From a checkpoint of a small encoder-decoder audio transcriber.
Model: 7.64M parameters, mfcc input, encoder norm groupnorm, encoder widths [128], decoder norm layernorm, decoder activation squared_relu.
Training: muon at rate 0.0095, 35400 steps, batches of 128.
Rows from block 3 of the text decoder, named by matrix and row number. Rows with one number belong to one attention dimension. Each number is 200 + 20 x the weight over its row's rms, rounded and kept within 0 to 999. All counts start at 0. After the name is the row's rms in percent of the matrix's.
# v: attention value (decoder.blocks.3.attn.v.weight, 256x256), inputs 156-207
# proj: attention output (decoder.blocks.3.attn.proj.weight, 256x256, transposed), outputs 156-207
v.24,095,199,210,216,212,227,231,204,195,213,202,184,208,155,177,200,178,185,231,172,194,205,181,203,174,180,228,236,195,201,185,206,181,225,176,207,170,174,199,185,210,203,201,225,203,172,212,190,215,207,188,218,194
proj.24,095,209,157,187,195,236,191,188,193,197,205,220,218,198,183,244,210,195,193,202,191,181,173,190,227,176,182,176,178,183,233,180,197,167,212,220,203,221,183,196,213,187,204,200,221,172,209,196,207,178,170,181,241
v.25,123,189,197,205,216,202,217,209,229,192,199,230,219,229,180,207,197,204,206,147,207,214,208,180,204,203,185,224,186,191,212,179,183,237,192,192,216,212,216,198,190,187,215,240,210,178,210,174,204,221,183,222,184
proj.25,113,124,174,197,226,224,195,190,208,191,219,209,210,193,205,166,193,204,216,211,208,176,170,234,231,192,212,174,205,202,212,218,203,168,196,221,209,213,185,169,193,174,190,212,163,175,197,177,199,193,169,195,199
v.26,093,198,197,185,205,182,192,203,196,189,219,196,192,244,230,204,222,204,216,201,193,194,185,206,218,211,209,186,215,202,207,180,229,197,187,200,201,219,191,220,257,171,223,194,214,182,232,185,172,197,200,183,212
proj.26,088,218,193,206,184,199,167,187,189,219,214,161,196,200,218,196,207,208,206,216,176,214,176,197,158,186,229,218,237,205,182,201,174,205,209,158,207,180,219,213,207,228,179,197,203,175,197,172,201,223,208,210,238
v.27,096,184,164,185,205,203,233,168,181,230,212,208,211,201,218,222,197,193,204,205,195,204,197,189,187,193,209,208,203,200,198,192,209,167,178,177,180,216,177,184,187,217,178,212,198,216,201,157,218,199,192,199,151
proj.27,096,181,228,199,213,194,201,203,213,185,178,228,223,165,184,140,200,212,222,202,182,213,206,210,209,240,190,186,203,225,196,217,185,174,206,212,193,196,240,213,223,176,196,214,172,181,168,186,160,205,213,165,246
v.28,104,234,200,213,194,206,187,195,169,215,176,211,196,181,209,188,192,183,184,190,183,221,205,194,183,221,191,174,213,215,198,211,220,197,219,192,202,215,170,226,203,179,200,228,203,195,162,182,239,194,231,205,210
proj.28,103,197,180,205,200,182,167,175,205,183,202,213,217,208,206,212,195,228,180,189,209,195,221,223,189,190,214,221,179,177,226,215,223,211,190,199,162,211,219,172,213,183,211,208,173,168,187,218,192,199,177,244,213
v.29,093,213,223,212,159,176,209,246,167,185,170,189,174,186,187,237,203,208,192,205,185,200,185,209,211,192,197,181,174,181,209,197,224,208,194,217,194,163,223,223,202,196,203,179,235,188,201,182,183,196,188,165,169
proj.29,093,227,176,198,247,226,181,207,207,202,206,178,175,216,190,185,213,167,210,179,200,245,198,197,198,203,226,227,221,217,175,215,157,228,222,197,201,207,222,229,192,215,224,175,229,165,217,191,190,187,221,223,198
v.30,098,209,188,221,242,171,216,184,189,224,217,177,192,211,195,209,228,166,228,214,177,183,209,238,166,178,193,196,230,200,213,165,185,194,218,172,206,152,206,216,167,201,200,217,196,231,167,219,205,188,191,206,175
proj.30,093,215,220,187,201,235,167,232,205,192,194,230,211,196,199,208,210,210,205,184,198,200,167,197,186,227,154,197,188,182,250,207,238,183,210,176,192,186,220,181,193,172,161,234,209,199,209,178,225,187,199,187,204
v.31,103,202,185,165,190,158,207,184,181,201,212,182,159,196,167,219,220,192,191,204,230,201,183,159,228,203,212,177,169,198,180,187,221,211,179,225,182,210,184,178,211,203,196,187,209,192,229,207,218,198,210,208,187
proj.31,101,199,216,188,208,231,225,184,210,171,209,246,200,184,201,169,190,222,195,220,195,216,190,209,139,194,217,200,240,197,198,238,209,196,214,195,227,180,229,231,174,167,188,230,186,203,189,194,186,211,180,179,221
v.32,104,195,221,229,168,208,205,231,198,186,196,244,179,199,204,199,204,197,231,213,204,237,210,211,182,230,203,171,176,235,201,189,191,191,224,209,201,179,270,181,218,197,182,192,185,202,197,180,191,182,199,194,184
proj.32,110,203,217,178,196,156,185,211,200,210,171,176,212,241,198,229,225,213,188,211,201,202,202,216,214,198,193,237,216,188,191,200,177,206,185,207,214,184,153,213,200,220,226,213,222,165,169,193,235,199,219,227,182
v.33,103,226,200,239,177,177,190,198,189,192,163,174,195,192,200,191,208,185,187,198,209,208,213,242,189,177,197,214,190,176,193,202,196,208,190,177,181,186,174,191,197,203,158,179,176,220,208,214,203,208,201,229,192
proj.33,103,193,209,170,193,219,192,218,230,227,211,231,191,223,186,225,199,193,211,223,209,198,231,193,189,194,236,147,190,219,186,215,249,200,197,180,212,219,235,210,224,211,222,237,206,172,191,201,211,204,180,191,225
v.34,099,234,188,245,188,182,214,171,178,199,212,209,171,210,203,206,208,158,181,166,184,194,199,208,156,227,188,204,214,215,227,217,195,216,208,170,181,178,187,195,219,181,206,193,199,158,194,213,205,182,231,194,195
proj.34,097,216,167,224,211,199,199,193,225,199,200,221,217,178,217,167,191,211,188,185,187,216,202,180,238,202,178,198,191,204,208,227,213,204,216,200,209,195,251,200,184,234,199,213,161,167,174,193,204,220,180,182,212
v.35,093,235,239,222,183,178,192,208,193,197,210,183,190,192,219,190,198,199,212,191,185,185,191,203,256,208,169,196,176,214,196,207,206,205,167,190,218,226,205,174,232,227,194,180,218,209,231,199,188,186,195,180,209
proj.35,094,201,209,174,190,202,198,204,216,195,212,212,205,217,208,165,178,199,202,200,169,200,199,175,165,238,212,191,237,167,204,149,209,187,203,173,202,178,213,220,177,196,209,207,183,225,238,204,211,195,197,191,187
v.36,099,189,164,204,209,197,193,161,202,181,196,166,198,200,185,197,216,172,233,172,195,191,151,169,215,178,212,199,209,206,207,195,177,201,220,201,206,168,181,219,244,195,196,169,199,202,186,224,199,180,188,205,184
proj.36,101,221,177,178,221,188,202,198,160,228,183,239,183,220,219,216,202,208,214,166,221,203,226,204,199,215,199,182,157,250,186,203,200,185,181,177,199,212,236,166,181,189,159,213,208,216,192,213,186,209,224,209,191
v.37,093,210,177,195,232,219,191,195,198,241,217,191,217,182,210,213,197,227,175,218,225,203,219,207,182,222,203,179,211,250,214,195,205,185,198,191,197,197,196,190,177,165,204,220,148,211,192,198,211,200,202,205,207
proj.37,099,212,250,184,225,188,210,202,180,191,204,157,180,206,164,211,187,220,206,187,184,227,174,222,213,215,188,174,193,189,217,175,225,220,181,229,193,223,191,196,187,193,182,198,179,231,174,223,198,194,201,193,207
v.38,097,204,207,207,208,199,180,182,204,204,220,179,172,200,154,219,210,218,211,205,236,203,199,231,200,157,191,212,224,205,203,214,205,174,197,175,216,215,206,166,208,192,193,188,192,235,192,200,236,219,174,202,181
proj.38,093,188,218,197,227,203,228,197,191,189,171,205,171,204,205,210,206,166,209,243,200,211,221,189,195,219,217,197,189,218,187,194,225,206,193,231,235,191,192,210,228,174,225,204,187,209,232,225,215,198,210,188,194
v.39,105,210,176,195,180,165,248,161,227,194,189,205,237,223,181,216,185,193,183,169,192,230,183,156,162,196,223,223,227,199,198,236,192,216,200,231,167,188,183,202,212,187,222,211,209,193,218,219,211,224,199,207,228
proj.39,105,210,211,206,176,210,211,201,184,207,186,186,193,216,195,177,202,223,213,192,202,176,189,231,220,206,184,212,184,217,149,200,221,175,175,185,219,213,194,202,233,175,204,217,199,191,208,200,195,183,191,190,201
v.40,100,174,234,181,191,231,195,207,179,193,208,210,190,169,215,188,183,176,213,191,177,172,208,206,236,174,189,209,173,184,195,195,196,207,193,222,205,224,192,161,185,242,200,183,218,203,175,207,202,210,204,213,200
proj.40,101,217,178,205,185,212,190,188,212,165,216,198,208,194,235,214,205,177,158,220,242,184,192,217,164,209,209,184,230,177,191,187,181,212,248,206,198,207,181,201,185,195,213,234,211,179,223,188,182,205,182,191,237
v.41,100,176,210,197,193,189,180,197,221,201,200,222,243,160,209,175,208,202,214,219,163,195,217,219,222,238,204,171,187,199,186,189,171,208,224,207,200,181,194,196,209,188,185,214,172,185,211,218,195,182,184,189,210
proj.41,098,198,227,191,194,197,187,170,226,219,213,185,212,184,231,194,215,210,196,203,193,189,206,175,208,191,157,182,214,199,215,220,216,222,185,212,170,210,171,195,148,205,182,183,219,222,167,178,195,221,227,195,208
v.42,102,234,206,179,190,187,188,202,202,199,198,205,195,226,223,173,183,223,179,225,208,195,151,203,195,232,227,183,173,226,202,193,197,224,162,213,204,221,211,213,184,164,212,222,163,196,210,185,207,200,218,228,172
proj.42,100,167,195,211,196,193,186,217,193,202,204,220,150,189,197,194,211,217,182,191,212,230,185,224,220,185,208,205,210,165,200,222,217,212,216,217,196,209,229,196,227,198,242,153,196,197,206,206,228,228,204,209,220
v.43,096,203,232,191,248,211,214,182,186,198,211,199,210,199,230,207,205,211,172,218,158,208,191,197,203,226,210,196,165,210,199,204,178,184,203,198,187,207,229,221,192,173,197,211,188,200,202,205,215,190,168,189,193
proj.43,096,205,168,189,180,207,198,176,181,206,231,202,180,151,203,171,226,201,199,152,229,217,178,194,226,198,189,198,248,226,213,217,174,189,204,195,185,161,190,182,160,220,195,200,198,162,189,220,184,200,232,208,207
v.44,091,184,195,228,184,220,196,200,179,220,184,204,189,195,197,163,216,230,188,236,201,242,202,176,237,215,171,205,164,210,199,211,185,212,195,190,205,191,191,176,202,178,185,189,188,201,184,192,184,218,193,204,167
proj.44,095,203,202,173,203,190,185,216,166,217,204,223,241,201,238,215,228,187,203,191,202,183,201,191,203,213,191,194,234,216,185,223,182,198,196,193,217,168,230,206,240,210,197,212,182,183,183,216,175,187,224,214,229
v.45,096,187,193,175,217,189,168,205,193,196,205,174,219,207,191,230,196,203,201,204,210,198,188,192,205,217,216,228,220,167,204,206,184,172,185,186,188,204,145,197,186,193,222,149,206,212,165,210,173,167,201,190,174
proj.45,097,271,194,221,189,203,222,215,175,215,212,200,190,197,215,227,166,176,193,209,181,187,179,174,174,196,173,205,210,217,191,236,189,226,186,182,219,179,243,186,208,205,184,223,213,216,207,192,225,194,217,201,217
v.46,096,164,207,209,196,208,208,193,221,214,198,226,235,188,164,195,183,186,185,168,229,196,224,228,195,205,176,198,182,215,174,178,192,213,193,189,216,184,204,167,201,217,202,218,201,183,207,218,223,191,171,174,187
proj.46,100,174,225,206,206,177,208,202,193,223,202,196,193,165,234,187,193,157,191,209,190,191,214,198,212,226,195,179,232,200,218,203,231,191,196,196,196,219,166,206,190,195,212,173,189,227,156,170,154,204,225,184,203
v.47,102,198,236,202,193,199,189,188,224,168,175,183,220,187,173,214,192,192,181,178,188,206,209,211,192,189,145,227,161,167,211,208,187,199,197,209,205,193,207,189,219,224,178,201,197,205,204,175,204,212,179,188,196
proj.47,102,125,192,177,222,241,195,214,227,186,200,230,231,228,176,208,221,192,193,209,189,215,184,182,200,207,211,172,191,226,219,208,178,203,206,169,191,223,196,209,168,220,201,234,235,190,239,251,230,174,182,200,196
v.48,094,176,191,214,193,222,226,193,164,162,180,167,207,191,183,191,224,225,182,201,192,181,168,197,167,194,237,201,199,218,206,180,226,200,235,205,200,171,167,223,188,193,193,222,191,225,185,206,192,211,211,204,198
proj.48,096,194,185,197,217,191,209,177,216,238,157,190,188,207,191,192,222,206,212,188,204,196,218,191,215,216,184,205,189,172,196,214,219,203,184,191,198,221,181,174,228,183,201,180,233,200,166,230,211,163,190,227,172
v.49,104,189,191,190,194,172,176,155,211,189,214,181,213,218,199,220,185,207,203,212,211,169,212,208,221,209,230,189,210,203,156,206,203,159,183,215,184,189,217,188,182,169,211,171,193,210,224,208,222,210,187,167,197
proj.49,105,256,226,214,207,193,201,195,192,217,200,195,168,195,198,168,212,197,186,225,197,248,188,209,179,194,197,183,230,237,170,209,165,203,198,175,217,204,188,215,202,170,192,234,228,234,175,221,188,194,216,208,237
v.50,109,242,172,199,177,199,163,192,170,204,189,149,183,192,205,184,211,203,175,174,190,196,198,219,200,230,214,216,192,214,240,197,221,208,230,176,213,186,207,195,188,209,205,188,211,206,204,178,210,193,238,241,192
proj.50,108,208,188,186,214,178,198,239,249,195,218,229,210,189,224,217,188,212,216,189,210,213,194,165,214,204,196,212,211,206,221,224,194,190,198,191,198,214,246,191,200,194,234,217,200,205,214,216,196,208,158,218,228
v.51,088,198,214,225,201,220,195,181,193,183,219,211,163,238,234,203,206,202,185,190,218,231,174,191,217,218,177,198,187,212,209,228,182,187,186,214,217,202,251,199,178,199,157,184,218,184,217,213,237,215,226,201,194
proj.51,089,177,170,184,189,180,165,201,191,200,206,216,207,198,208,145,192,194,187,243,176,180,177,222,185,208,230,214,216,220,198,206,188,201,228,151,178,170,169,229,209,173,182,207,199,231,187,216,173,220,198,183,192
v.52,104,179,200,209,241,189,202,211,209,217,152,233,180,207,211,177,203,213,226,194,214,187,214,212,196,195,212,218,229,213,213,218,186,210,193,248,211,164,216,210,207,206,181,205,201,198,207,202,201,232,182,180,223
proj.52,103,217,169,208,194,212,177,166,190,187,204,198,232,196,198,218,216,197,185,213,167,190,211,214,227,208,199,205,232,237,207,205,226,185,214,199,202,211,117,181,205,205,214,190,162,205,176,230,172,173,207,218,195
v.53,088,212,158,210,207,194,186,201,181,210,195,210,216,204,206,210,217,184,185,197,193,196,230,214,211,223,178,178,208,209,225,185,187,192,210,230,250,187,186,216,161,228,173,218,196,209,148,218,200,203,179,210,197
proj.53,092,227,180,189,197,183,199,200,212,194,195,208,213,203,221,213,134,197,181,188,193,211,179,215,221,214,189,212,200,252,200,204,220,211,189,183,179,196,209,213,225,198,191,210,197,227,183,136,204,210,204,203,196
v.54,104,209,196,216,209,188,187,219,204,168,230,226,144,208,216,197,198,205,217,178,228,209,188,186,156,176,215,185,208,166,207,208,224,198,199,187,201,201,211,216,157,222,230,226,172,197,202,173,196,209,209,193,227
proj.54,100,169,205,172,193,233,203,196,202,191,173,198,202,187,172,211,212,189,206,207,199,175,187,207,223,211,194,229,204,170,173,202,191,185,228,223,219,197,240,214,200,164,204,228,196,189,179,180,189,218,181,189,152
v.55,096,198,197,236,244,213,205,178,226,176,230,171,228,210,213,188,188,192,190,187,206,217,208,206,189,195,234,199,204,194,197,191,194,195,209,185,201,218,212,202,198,212,235,215,211,212,201,183,203,179,189,210,214
proj.55,099,188,193,210,179,207,223,206,214,228,220,208,207,193,212,198,213,215,231,195,180,172,163,238,215,194,156,203,187,225,242,219,202,189,210,230,185,202,174,224,215,211,194,220,206,208,223,171,164,235,189,185,179
v.56,107,227,186,187,195,217,238,154,182,224,212,189,209,214,224,220,203,198,193,203,191,189,207,188,208,204,166,180,257,248,197,178,213,215,194,218,199,144,179,223,204,196,153,169,160,170,180,199,193,157,200,174,208
proj.56,110,216,213,187,179,211,199,192,211,222,200,205,230,214,235,227,213,212,190,210,206,233,201,148,179,225,137,190,195,169,194,184,212,206,188,196,172,177,212,176,190,181,164,194,168,189,183,183,210,205,194,220,222
v.57,095,193,194,204,193,193,209,185,193,199,190,192,198,185,196,244,205,191,191,174,166,216,203,186,195,200,215,209,254,186,204,203,191,205,185,235,222,218,200,192,167,199,162,192,160,184,211,200,164,246,214,220,210
proj.57,094,190,197,192,200,186,226,167,220,180,179,184,216,223,179,202,203,191,207,183,180,171,232,188,216,198,193,202,223,206,194,208,206,197,204,216,182,184,178,159,202,208,186,173,207,169,185,171,205,211,203,213,214
v.58,083,223,204,198,212,213,188,175,203,205,201,191,176,187,232,200,200,205,200,222,229,188,179,179,213,189,179,215,236,192,179,204,189,203,180,254,194,246,219,200,224,213,208,186,203,211,177,172,206,211,207,219,195
proj.58,088,170,181,211,175,211,197,200,151,216,211,208,190,212,198,179,230,179,188,195,204,194,237,221,204,233,230,151,181,177,232,223,193,183,212,191,216,158,188,212,209,194,191,215,168,160,227,203,203,203,192,199,190
v.59,099,184,197,209,219,234,202,169,191,224,159,182,183,213,201,211,219,201,203,192,205,209,214,235,179,211,207,202,224,239,191,204,177,202,196,230,204,171,171,184,188,164,199,194,194,197,196,175,180,220,162,204,210
proj.59,100,248,188,199,182,213,196,226,192,198,206,185,222,180,169,213,227,179,208,204,174,198,183,205,236,192,214,188,214,179,231,194,227,201,165,187,174,207,176,208,186,239,189,171,191,202,222,251,159,222,249,194,197
v.60,098,189,171,193,213,202,194,205,187,192,208,206,197,225,193,194,178,170,181,211,222,234,162,204,197,178,222,212,197,198,200,181,177,170,209,194,204,218,214,206,216,192,230,216,183,226,186,183,176,216,204,211,159
proj.60,099,202,227,170,178,171,205,169,204,209,189,191,215,163,195,198,183,188,226,211,169,220,211,242,189,195,180,216,200,235,234,215,196,196,224,221,204,197,186,196,221,205,185,195,194,214,221,197,253,201,191,201,203
v.61,101,195,247,204,200,210,194,206,244,209,216,179,156,176,196,180,210,218,173,208,184,210,176,181,200,181,189,209,186,191,210,186,226,223,199,178,188,214,218,213,202,185,191,208,198,174,183,211,226,185,181,208,166
proj.61,102,167,186,179,185,211,209,231,199,195,162,256,219,239,195,218,199,200,208,212,194,219,174,182,196,172,210,182,190,169,149,224,164,202,198,213,197,252,244,189,191,202,226,211,190,209,214,238,195,198,221,189,199
v.62,098,231,210,224,200,189,171,179,210,191,171,197,210,166,242,168,213,202,182,175,171,194,194,204,157,227,194,185,241,163,221,189,233,187,210,190,176,208,210,193,198,201,200,196,206,220,189,179,247,198,213,183,218
proj.62,100,170,200,183,192,205,202,216,219,154,253,177,207,189,190,207,199,184,206,191,220,223,220,193,193,180,219,213,208,193,190,208,212,232,236,218,195,182,219,233,187,207,207,241,199,203,184,181,177,206,208,203,183
v.63,096,192,223,182,209,193,191,217,206,185,223,190,189,206,210,180,249,202,202,183,196,195,174,196,190,217,225,176,227,197,215,189,207,195,209,194,230,201,195,218,193,203,212,160,205,174,203,239,182,189,178,205,228
proj.63,095,223,148,196,210,204,162,195,183,202,226,206,157,204,239,204,218,222,219,190,215,196,204,189,202,198,199,226,227,205,185,193,185,187,190,205,195,163,166,206,182,186,173,232,188,216,196,207,213,220,207,200,192
v.64,094,200,201,188,220,202,202,227,186,211,171,165,173,214,180,212,168,188,172,238,190,190,211,206,190,157,229,203,199,181,180,208,193,205,191,194,192,192,205,182,238,192,224,223,214,214,210,193,210,216,195,203,204
proj.64,101,189,226,207,218,167,211,178,214,169,189,188,206,196,186,231,220,204,187,214,154,205,213,215,231,224,186,163,209,196,240,201,221,190,178,215,190,219,191,206,184,182,240,200,209,211,187,179,227,198,215,165,166
v.65,098,197,192,201,187,190,181,199,182,188,207,189,184,204,218,205,190,196,209,170,176,199,184,218,182,216,217,171,241,224,205,205,192,194,199,184,261,227,205,212,186,217,191,199,231,207,173,223,229,178,205,257,204
proj.65,104,197,211,188,174,192,181,192,193,211,208,207,233,230,197,204,190,226,196,187,202,245,220,199,210,190,164,238,155,191,213,215,209,206,225,183,178,196,196,201,235,217,194,173,153,201,198,193,219,208,210,166,191
v.66,095,205,237,183,234,180,185,253,206,216,183,189,214,196,205,241,214,180,209,207,215,204,184,154,208,241,218,219,224,185,165,184,160,208,210,241,217,192,164,186,205,191,209,215,202,188,194,195,207,213,218,205,231
proj.66,097,197,198,234,203,197,208,176,198,179,162,195,215,222,189,196,191,197,206,187,179,175,205,209,242,192,203,201,160,189,181,226,223,188,174,198,207,230,189,221,183,231,172,207,183,211,209,202,156,190,160,187,171
v.67,099,189,207,217,215,160,198,202,247,192,180,182,167,203,189,207,201,202,177,174,204,188,230,143,220,186,190,219,219,178,210,184,225,220,227,193,188,220,211,198,182,211,208,198,181,191,253,190,183,216,166,183,189
proj.67,098,193,219,211,224,199,210,201,196,221,212,196,174,173,183,167,221,193,216,244,177,189,198,172,198,223,229,188,208,198,183,202,169,203,152,206,229,220,165,232,230,201,249,227,206,222,202,212,203,211,217,210,197
v.68,102,199,188,201,192,193,235,190,191,202,213,206,204,173,233,196,173,211,222,204,220,176,218,170,216,200,208,224,215,191,204,139,216,175,227,203,243,206,219,168,182,133,191,227,190,207,206,209,178,220,193,230,173
proj.68,105,195,202,213,208,187,178,203,217,194,190,221,177,238,189,205,211,158,218,198,186,185,194,213,225,199,240,188,170,210,183,237,184,192,225,204,228,185,182,193,207,199,234,216,189,182,187,215,235,190,208,193,200
v.69,099,203,205,223,209,173,205,221,239,177,219,240,223,190,203,180,221,173,172,191,205,209,224,184,212,203,223,213,145,214,174,201,227,197,195,186,163,208,210,234,187,199,201,176,210,151,174,225,219,207,241,190,213
proj.69,098,187,200,168,183,225,203,204,190,226,200,219,211,200,165,199,200,210,186,206,174,168,206,225,212,170,203,176,205,212,207,227,196,205,184,237,173,213,228,200,176,204,219,193,188,218,214,199,137,213,184,226,198
v.70,094,208,200,212,183,220,196,184,203,186,184,221,185,194,224,204,202,201,195,178,221,196,201,196,212,184,152,186,175,204,206,215,214,171,210,245,220,195,205,198,218,193,195,215,210,188,193,167,182,182,207,188,222
proj.70,096,181,220,219,216,215,212,231,208,203,191,185,175,226,181,203,158,209,199,223,221,210,212,214,213,219,224,189,210,179,225,222,202,203,185,182,259,174,204,197,190,193,172,191,197,191,200,183,208,219,183,209,207
v.71,103,184,195,191,233,217,210,208,207,205,217,179,205,220,197,194,208,195,206,182,203,183,214,193,238,200,188,171,185,216,223,193,179,167,183,201,206,184,229,199,199,192,160,192,215,221,187,176,197,208,187,224,201
proj.71,107,200,207,183,199,194,239,167,207,228,190,220,194,170,191,225,185,219,213,234,236,215,205,203,203,211,210,211,199,184,201,180,212,206,160,225,233,197,173,217,195,198,201,207,197,197,171,186,184,212,209,196,234
v.72,094,204,201,189,192,194,204,214,190,172,189,197,214,218,200,197,200,216,199,241,205,218,208,219,208,216,254,225,229,168,175,209,189,173,185,193,224,206,218,210,153,193,221,196,157,200,198,204,171,200,198,173,235
proj.72,098,201,183,186,202,204,189,189,184,183,203,209,190,201,177,189,197,165,206,163,207,170,216,158,204,194,194,178,219,220,188,223,215,226,222,189,212,232,190,219,189,180,196,216,187,168,211,144,186,181,210,218,194
v.73,103,187,241,218,213,214,216,183,207,208,208,200,219,228,220,197,180,211,211,243,192,166,211,207,204,184,203,193,199,184,203,196,198,227,174,181,209,194,207,204,218,213,182,224,206,200,175,189,231,177,194,192,195
proj.73,107,209,174,188,185,186,208,235,196,241,161,163,196,188,191,231,213,198,193,190,189,209,176,200,167,212,212,195,214,212,188,192,185,175,216,223,226,219,201,185,194,177,180,198,191,222,181,251,208,211,212,180,188
v.74,094,194,206,167,179,205,225,183,233,228,199,210,198,166,160,219,216,196,213,214,177,232,204,213,208,179,221,215,204,204,185,200,198,219,192,170,195,233,169,205,208,233,207,195,225,197,170,182,253,192,207,189,201
proj.74,091,176,183,212,198,213,176,248,199,232,183,205,213,209,188,229,203,179,224,198,205,194,195,184,201,190,234,185,206,237,211,200,239,192,192,170,219,231,201,204,223,174,222,207,197,215,203,245,166,196,185,173,194
v.75,095,198,181,221,197,203,194,198,202,182,205,209,216,188,196,199,211,199,234,188,187,211,168,171,168,205,195,195,159,195,212,193,216,194,224,221,177,204,230,183,245,189,194,180,208,197,180,226,224,206,187,209,187
proj.75,102,197,186,203,166,238,211,227,197,200,210,196,182,213,198,214,188,182,241,206,167,193,190,229,202,194,210,188,174,222,230,213,202,209,229,190,185,182,190,200,197,218,197,171,194,210,214,187,199,194,212,214,187
v.76,106,205,206,183,189,196,218,213,174,183,217,219,215,198,228,180,190,158,177,209,197,185,179,198,212,174,171,215,206,177,211,211,166,231,198,202,221,206,210,190,179,195,170,196,226,251,203,208,216,217,183,215,212
proj.76,111,203,205,196,199,189,183,212,224,195,183,212,203,196,201,211,213,219,201,190,170,207,187,157,215,198,189,188,199,222,241,216,242,154,181,180,199,196,221,163,202,222,216,237,208,140,203,224,198,205,231,162,214
v.77,102,214,228,181,189,194,240,206,191,189,183,168,165,181,196,193,205,188,186,197,180,216,219,181,191,213,195,239,191,193,214,209,201,207,220,204,215,182,232,175,216,188,198,192,202,220,191,231,192,220,188,192,184
proj.77,101,194,192,187,218,197,202,202,172,229,204,207,208,220,215,219,193,175,225,204,170,224,222,214,181,219,197,201,188,181,215,203,212,208,206,160,198,225,194,187,185,178,196,223,190,195,192,211,188,210,197,185,234
v.78,107,204,212,181,186,166,194,202,196,174,210,183,188,176,201,206,184,174,242,226,205,193,207,172,192,218,219,266,198,191,174,186,183,198,183,204,202,203,194,226,200,221,207,209,191,155,221,192,188,204,228,225,205
proj.78,108,198,208,238,186,201,218,193,230,214,210,181,188,224,167,203,199,176,206,204,219,182,186,155,204,209,188,166,186,207,206,234,194,174,190,209,210,197,204,192,187,178,201,199,208,197,202,202,176,243,173,186,164
v.79,110,210,195,166,203,192,182,222,170,193,195,202,214,215,172,218,159,181,185,218,180,198,212,201,202,182,205,222,204,210,160,167,217,186,180,214,194,250,202,190,219,160,190,181,219,189,214,208,212,183,182,195,204
proj.79,109,186,193,192,213,174,221,208,214,214,194,201,202,226,206,180,212,178,200,224,201,183,143,202,230,229,203,149,208,167,253,187,155,226,217,223,205,181,235,222,189,218,204,178,183,188,210,216,187,195,184,161,197
v.80,095,198,189,208,206,192,205,213,231,187,201,216,182,202,158,192,190,210,225,232,175,208,172,214,153,185,243,242,233,197,175,192,211,196,228,170,191,238,200,185,196,222,202,189,196,224,224,159,173,230,188,189,214
proj.80,097,186,242,225,161,166,191,227,230,205,196,184,189,223,184,194,216,166,232,218,197,181,195,188,207,208,166,175,191,219,188,213,220,244,207,213,177,199,211,259,218,200,190,183,187,223,210,234,228,191,159,213,195
v.81,100,205,170,158,197,185,173,217,222,231,169,206,172,180,215,198,205,244,211,183,214,225,206,187,227,202,214,208,184,205,219,161,206,198,223,161,195,180,189,221,188,169,247,205,207,186,203,208,224,199,211,154,200
proj.81,107,198,215,201,206,180,188,225,201,180,198,178,234,204,183,187,214,211,231,225,206,219,180,201,195,214,192,183,194,231,172,219,181,229,223,183,174,209,201,209,191,196,181,184,224,191,188,216,167,217,182,222,223
v.82,099,211,200,200,183,215,188,222,220,216,206,232,185,213,160,198,195,221,189,197,207,192,177,190,167,183,196,195,201,179,233,212,171,196,182,211,189,203,220,176,213,187,232,211,198,217,190,223,193,181,204,188,205
proj.82,100,207,192,185,224,216,222,224,240,207,196,157,217,183,211,175,224,179,216,221,207,216,222,176,201,208,208,207,180,200,180,208,220,237,214,206,191,147,189,208,181,201,222,211,195,197,237,205,230,197,173,194,202
v.83,104,204,211,220,200,219,210,212,198,217,161,190,207,198,217,193,169,247,186,219,175,198,215,189,187,202,227,213,220,177,214,174,203,194,208,205,186,152,197,184,206,197,169,206,168,193,240,186,161,245,220,202,216
proj.83,104,195,210,223,202,188,185,172,232,223,207,232,225,223,200,213,220,197,197,234,206,171,184,209,143,222,207,220,215,168,152,239,229,231,212,196,202,246,203,199,227,184,197,214,182,219,182,223,232,181,189,199,216
v.84,094,219,204,196,180,194,201,184,198,205,170,174,216,182,207,211,154,227,187,212,185,168,190,208,207,214,210,208,206,216,241,203,205,208,180,210,200,228,145,181,173,216,204,220,178,186,225,222,236,197,170,209,212
proj.84,095,184,173,217,250,188,205,204,195,197,207,227,215,207,207,180,192,222,208,211,206,191,185,179,174,214,177,195,215,162,164,230,184,201,205,204,188,215,188,183,220,201,208,168,236,208,193,169,196,173,215,216,187
v.85,097,206,195,193,200,206,192,192,209,208,206,196,221,227,210,206,180,204,213,233,213,207,181,204,232,208,186,208,219,200,200,203,235,190,174,203,193,197,190,256,195,225,184,199,174,214,189,151,209,219,208,216,259
proj.85,098,193,193,218,185,215,217,194,165,206,185,195,174,190,216,185,192,235,179,208,200,196,180,207,195,211,187,187,247,201,184,236,211,182,196,222,200,220,208,165,226,214,209,231,178,182,179,198,213,188,206,166,148
v.86,091,194,213,179,160,181,209,175,186,162,180,224,190,231,185,197,234,158,166,168,194,208,199,224,165,185,171,221,195,188,192,225,194,218,216,229,192,198,191,230,183,188,189,212,197,204,194,202,237,234,170,198,205
proj.86,092,177,192,206,227,215,197,179,220,218,220,202,211,174,176,203,193,222,212,213,222,189,224,187,216,190,189,205,248,206,186,230,237,189,211,152,235,167,211,224,208,213,228,219,222,167,201,188,147,227,192,189,202